Weights of a small model that predicts nearness at each pixel: encoder patch size [4, 4], batches of 128.
Rows from expert 1 of block 10 of the encoder, named by matrix and row number. Rows with one number belong to one neuron. Each number is 50 + 15 x the weight over the matrix's rms, rounded and kept within 0 to 99. All counts start at 0.
# up: expert up (encoder.blocks.10.mlp.up, 4x128x128), inputs 0-127
# down: expert down (encoder.blocks.10.mlp.down, 4x128x128, transposed), outputs 0-127
up.44:50 65 45 51 62 55 54 55 46 58 36 54 67 62 58 41 54 42 35 51 65 57 62 60 53 68 39 56 39 54 47 56 12 51 36 40 48 45 40 53 57 49 56 35 61 60 38 40 57 31 43 78 37 40 48 50 46 64 42 43 42 69 43 45 41 56 68 42 40 50 43 52 53 50 52 44 42 54 43 71 55 51 43 60 36 45 54 45 53 54 44 26 72 52 65 50 57 50 40 45 57 55 51 32 57 54 59 44 57 52 33 57 59 48 71 50 37 57 36 35 48 72 62 69 61 64 52 70
up.45:45 63 32 55 54 50 41 52 58 49 46 56 52 64 51 56 49 41 42 37 48 59 48 59 60 23 57 55 78 51 57 73 61 43 54 47 43 46 42 38 00 55 62 48 53 62 40 44 58 38 62 52 58 42 49 58 42 44 72 48 50 59 49 57 56 45 32 40 84 40 53 56 38 61 57 51 49 49 53 50 41 55 49 45 37 31 50 45 59 48 39 70 72 43 27 40 52 30 59 55 67 46 67 50 62 41 49 72 49 45 55 52 53 52 46 44 38 66 27 55 40 55 49 38 47 32 54 51
up.46:49 46 51 61 48 54 44 46 51 57 52 49 57 51 49 58 42 55 45 41 49 63 48 47 53 47 51 50 38 44 47 41 52 44 53 56 57 46 54 43 44 57 44 49 55 52 54 43 54 57 59 68 49 52 54 54 51 40 53 44 51 47 48 53 47 55 56 50 64 55 43 38 53 55 45 51 50 49 56 42 55 53 50 56 37 49 42 52 58 53 45 45 56 44 44 45 53 37 56 53 38 54 47 54 51 51 47 44 44 49 39 51 50 41 48 50 49 46 52 53 50 57 55 59 54 48 49 61
up.47:49 71 43 57 43 41 67 53 56 57 68 46 66 52 44 67 49 63 40 54 24 55 54 66 56 09 46 57 57 63 43 39 76 78 47 13 63 61 55 52 82 64 51 38 60 45 43 33 46 40 41 72 53 51 42 57 69 50 60 45 45 54 52 52 46 50 74 43 72 48 55 48 53 95 70 37 33 45 49 64 35 62 55 47 34 48 53 58 32 41 62 78 47 67 49 39 54 29 61 48 49 74 64 54 40 27 65 74 44 52 60 45 46 57 54 48 42 38 42 62 57 67 62 52 49 39 41 42
up.48:43 50 48 45 50 59 53 49 53 56 52 40 59 57 48 53 44 50 66 62 55 57 52 46 54 48 38 61 41 54 53 43 53 56 55 60 44 52 42 48 26 65 61 55 40 42 49 43 50 46 54 50 50 37 36 57 55 39 43 54 46 54 45 51 41 49 60 35 47 40 45 53 63 47 54 43 44 35 58 34 66 60 46 57 52 48 44 42 26 65 51 70 72 54 57 40 50 34 48 37 36 38 45 48 61 48 59 36 52 41 44 38 50 61 56 58 46 60 41 55 48 25 55 54 62 54 51 42
up.49:73 47 66 61 50 62 53 51 63 57 53 53 26 55 52 50 46 62 28 70 53 74 53 79 54 40 40 76 79 53 55 61 53 55 47 51 51 43 40 45 07 46 61 65 77 44 34 40 43 33 87 71 41 67 39 49 48 54 64 41 46 38 18 37 52 59 62 48 62 42 49 54 55 66 23 30 48 30 61 74 38 41 47 43 54 48 61 20 42 52 38 99 40 29 30 67 18 54 62 44 50 52 72 57 47 40 55 81 49 44 34 57 37 63 56 29 38 18 18 40 49 47 46 55 35 34 66 42
up.50:57 69 23 69 28 52 45 45 54 47 57 61 52 52 42 65 59 51 46 46 39 75 57 60 48 08 50 52 69 58 64 57 42 57 45 11 57 63 63 41 63 46 75 48 79 60 46 23 39 39 46 51 63 49 59 37 60 55 55 69 55 20 45 55 29 48 46 55 57 39 39 54 58 99 48 36 34 51 52 68 56 55 61 30 40 42 34 62 51 34 53 29 51 51 29 36 37 30 99 34 54 53 62 56 42 24 33 41 70 67 64 45 44 46 50 31 55 55 35 39 38 37 41 60 37 54 44 45
up.51:46 54 23 66 63 31 40 53 40 42 70 52 47 51 59 43 55 61 40 54 36 69 52 28 60 25 45 55 49 73 81 77 58 55 47 53 47 53 77 61 00 59 60 68 67 56 19 56 32 31 82 53 46 50 51 46 74 39 50 65 63 05 18 68 59 77 48 50 30 45 44 26 69 99 50 52 43 58 66 66 58 68 39 38 55 41 63 38 34 81 69 25 65 60 22 63 42 00 71 40 56 51 57 70 62 62 31 32 02 52 63 54 48 26 56 68 32 66 24 55 18 07 39 31 48 43 48 57
up.52:48 63 32 59 54 49 30 46 41 69 29 40 45 55 38 58 68 46 44 42 46 64 32 54 53 21 43 38 42 59 37 70 76 73 35 57 70 39 54 71 26 42 65 72 48 59 45 50 53 64 59 72 49 54 52 64 68 46 53 31 48 13 28 58 49 39 60 43 48 52 34 55 61 75 27 54 19 76 42 59 57 41 54 49 53 68 50 52 35 64 72 99 48 50 53 35 35 48 52 52 36 59 71 43 45 56 46 45 34 58 35 49 50 42 47 51 60 32 49 37 52 46 48 35 44 41 61 59
up.53:46 29 52 59 49 37 53 47 45 59 52 54 61 55 39 50 48 48 50 48 25 55 61 50 54 38 45 47 75 61 41 39 48 50 65 55 57 58 54 39 45 54 53 56 59 54 58 49 69 62 54 67 57 46 44 45 54 52 46 38 56 35 48 50 48 60 53 53 48 42 41 54 67 68 41 60 51 66 56 33 22 37 54 44 25 48 48 59 25 33 74 43 47 60 37 40 41 48 61 48 47 42 61 37 41 48 60 54 25 45 67 60 42 57 58 49 68 57 46 49 52 74 54 72 59 38 51 54
up.54:63 17 54 59 49 50 54 56 52 44 54 52 78 71 47 52 52 60 46 57 07 71 66 32 52 99 54 46 55 42 36 41 62 52 46 28 67 48 51 58 76 38 46 60 50 49 51 43 40 39 38 46 52 65 48 66 63 33 55 48 57 28 46 54 48 58 55 49 59 57 26 31 48 99 31 48 45 36 48 37 42 47 37 65 33 41 59 53 42 58 42 59 29 43 50 23 57 33 68 31 99 54 45 36 28 54 50 38 54 54 49 52 45 54 44 46 62 47 31 43 50 64 56 71 36 56 56 45
up.55:34 59 32 80 34 49 60 54 60 59 55 43 35 63 80 43 47 51 56 50 00 50 57 61 62 00 53 76 43 38 57 60 36 50 53 87 34 55 80 61 09 47 54 46 61 63 52 38 35 35 61 37 59 33 52 57 79 63 75 63 50 43 50 51 38 49 34 44 43 62 56 60 50 99 66 47 44 65 45 39 57 53 58 26 46 53 56 31 16 71 74 67 42 44 13 54 53 51 58 35 43 55 57 31 70 53 47 51 54 65 71 67 39 41 44 28 69 80 35 36 34 45 68 19 42 24 43 50
up.56:65 35 64 50 57 51 52 53 47 49 67 59 52 54 41 65 68 40 59 46 58 37 42 80 51 64 43 38 50 48 42 47 29 59 62 62 65 42 56 43 21 62 46 56 81 57 45 54 52 32 47 65 41 53 46 53 44 19 51 63 45 32 46 64 24 50 43 44 70 49 52 42 53 55 41 37 43 35 44 52 66 52 39 37 39 46 67 30 40 60 42 36 54 53 23 49 51 58 51 43 47 58 66 64 32 64 58 64 45 63 50 62 50 36 42 49 68 44 52 58 50 50 46 46 27 41 65 43
down.44:70 59 41 37 57 56 56 28 51 46 28 42 48 49 37 36 57 72 46 47 55 58 34 48 44 59 47 71 64 57 71 50 73 35 63 42 43 33 60 45 40 22 35 29 47 38 49 43 49 78 15 68 52 74 59 54 45 42 36 40 37 37 23 51 51 46 47 49 48 58 43 55 68 60 42 64 40 39 48 42 49 36 51 34 55 60 38 59 48 60 35 52 49 53 20 67 53 60 50 68 64 50 49 71 38 48 43 56 55 51 60 31 54 68 45 71 44 55 67 29 48 54 40 46 38 44 48 27
down.45:74 25 62 59 45 52 35 42 43 43 50 47 44 32 60 37 53 52 49 39 59 64 63 20 50 60 44 54 45 60 49 52 68 35 47 29 39 51 72 65 50 42 38 46 55 46 45 41 70 68 49 52 44 57 60 52 44 51 35 48 51 25 45 52 57 57 40 36 45 58 56 64 42 06 33 55 49 45 26 44 70 39 44 40 52 37 33 50 60 60 39 41 40 54 28 54 43 49 38 58 80 55 54 60 47 41 54 17 62 47 51 55 32 61 45 57 65 54 46 31 50 39 45 41 47 48 30 64
down.46:58 51 43 50 54 57 51 36 57 38 47 53 51 52 46 61 54 47 67 40 48 51 55 54 51 52 39 46 42 52 53 48 52 47 48 50 43 44 47 62 60 47 51 59 45 48 46 51 43 46 36 48 51 50 59 49 51 55 52 50 37 54 58 56 60 49 56 44 50 53 38 50 50 57 49 53 48 59 57 51 48 55 44 46 59 58 49 42 46 63 54 64 47 47 51 67 58 46 41 50 47 45 49 51 45 45 50 46 43 48 55 47 48 54 54 53 50 46 35 48 49 50 51 58 51 48 56 36
down.47:33 59 48 54 54 58 51 44 49 50 56 47 44 33 39 38 38 46 40 72 45 51 58 49 46 65 50 48 46 43 48 48 51 38 51 78 37 51 36 39 22 44 31 51 39 51 45 58 61 56 60 53 39 49 41 53 43 61 55 63 58 41 57 62 41 52 51 44 43 55 27 55 70 08 45 41 45 61 58 47 45 46 54 32 47 45 47 53 43 61 46 25 45 51 33 42 64 52 51 59 50 44 47 63 49 60 44 40 56 48 56 71 46 56 47 50 71 56 56 16 31 54 51 38 50 54 40 48
down.48:46 52 51 41 54 50 54 34 41 55 42 31 58 54 42 57 39 43 54 40 44 46 46 49 58 44 55 47 63 54 23 45 66 53 52 56 61 39 54 42 37 35 32 43 65 66 44 31 53 63 32 46 47 47 72 37 55 75 25 48 37 77 47 45 44 46 44 57 53 48 55 26 56 58 64 36 46 56 36 62 43 52 43 39 53 43 48 65 49 40 26 29 47 43 58 59 60 47 51 46 45 59 48 68 70 59 36 53 47 65 48 53 56 52 56 54 52 58 71 54 51 32 58 37 34 35 31 45
down.49:67 37 38 67 79 70 61 75 51 57 46 53 59 64 56 47 43 68 62 48 69 50 60 25 43 36 35 42 52 55 75 55 90 39 60 29 39 51 69 55 96 46 34 62 36 59 41 41 66 29 38 56 56 41 56 66 36 78 50 39 53 40 54 38 41 46 53 58 60 51 71 51 26 25 34 68 34 68 36 52 28 58 49 37 40 42 27 36 65 32 40 03 64 51 45 38 76 37 49 25 92 34 52 60 43 47 49 41 72 43 66 69 51 63 64 56 56 47 69 36 35 58 58 57 70 46 33 36
down.50:69 36 55 37 53 48 59 60 62 64 32 35 44 18 53 49 58 42 71 64 76 52 33 46 60 63 46 58 26 54 38 36 81 59 39 35 39 70 49 42 46 52 43 34 16 51 40 66 60 58 45 56 49 57 50 39 46 72 49 65 51 41 57 40 67 67 49 49 58 58 58 38 57 00 67 29 72 60 44 58 33 54 61 23 54 13 46 28 60 79 43 59 40 72 49 23 62 46 60 42 60 53 54 71 62 41 36 29 45 41 63 80 53 59 33 46 32 57 43 38 64 41 49 31 44 80 54 43
down.51:84 30 60 69 58 57 53 62 59 39 25 50 65 60 75 31 67 35 73 47 72 30 34 76 49 80 50 71 43 58 54 62 73 19 71 20 52 55 31 58 99 62 37 39 49 43 53 26 33 73 55 55 53 49 73 44 40 58 52 46 41 70 44 43 45 31 56 49 57 42 63 41 50 00 36 53 66 65 54 42 34 41 65 40 60 41 54 38 55 54 51 28 30 68 70 43 57 63 91 49 60 60 53 66 54 84 99 44 56 38 54 42 36 48 58 41 42 52 83 24 55 55 32 34 60 66 48 49
down.52:54 58 39 55 55 56 71 39 78 25 50 53 57 62 59 44 47 46 45 48 57 46 55 44 55 72 30 56 39 48 53 45 34 47 36 19 41 63 29 52 78 43 21 49 84 54 55 42 47 49 54 61 39 49 59 57 44 64 56 45 73 67 46 53 43 45 57 61 33 45 67 49 53 22 53 14 44 55 57 46 56 60 48 53 45 54 29 53 29 31 59 21 52 57 42 68 61 43 57 37 57 52 71 51 62 53 54 52 37 56 63 57 51 57 72 59 35 51 31 68 51 39 57 53 50 36 30 31
down.53:51 53 37 46 34 53 42 59 56 55 31 39 61 45 52 46 61 66 54 48 49 66 39 47 62 67 52 35 42 45 42 59 45 48 28 51 63 53 35 51 52 55 26 53 38 40 41 36 38 53 51 58 42 46 56 45 49 32 45 67 40 62 39 59 75 34 62 51 39 39 59 47 49 41 45 47 55 43 59 52 51 54 29 54 49 46 47 47 38 48 58 61 34 48 69 52 69 54 42 71 65 63 44 69 39 52 40 55 39 64 36 48 54 43 44 64 71 48 38 51 33 31 41 38 54 57 51 54
down.54:32 68 63 77 50 58 44 49 26 54 70 45 39 24 49 46 55 46 55 55 41 60 22 49 40 00 37 46 47 63 58 64 63 42 67 48 65 51 54 38 30 66 57 49 66 42 51 50 34 52 57 67 63 36 55 44 56 64 47 58 65 76 44 41 27 38 48 48 50 61 66 46 57 25 38 60 35 57 60 55 48 41 41 60 55 52 32 55 52 52 60 33 61 56 34 66 50 41 31 41 10 50 44 57 80 72 51 84 54 61 52 48 51 39 67 41 58 52 38 23 33 54 50 33 65 50 39 44
down.55:63 57 68 35 40 46 54 50 34 54 59 47 60 50 53 28 55 50 73 70 62 21 48 48 54 99 74 61 32 48 46 47 79 33 70 08 41 57 49 62 84 47 46 41 41 47 16 54 44 65 97 44 39 40 74 58 51 51 49 68 69 35 43 38 60 74 50 60 60 52 20 44 45 00 44 40 62 63 71 58 64 52 30 64 56 41 58 43 67 57 39 30 29 67 32 32 22 46 48 37 55 82 57 78 53 57 73 67 39 31 58 60 71 48 42 55 23 57 72 12 72 40 54 01 65 53 58 62
down.56:39 53 53 46 38 55 59 47 58 30 49 45 47 44 55 39 68 44 47 64 38 61 66 39 47 06 63 57 37 43 43 57 99 47 45 61 59 55 44 58 61 43 72 55 64 41 66 42 51 59 47 41 48 59 54 51 63 39 58 21 49 40 51 41 35 43 57 48 36 46 69 44 63 69 52 59 33 53 49 38 33 42 49 59 53 65 41 64 39 31 62 28 47 48 29 37 42 42 56 56 64 52 28 66 52 35 34 60 65 50 65 66 53 60 29 48 60 45 40 32 54 56 48 40 65 56 41 39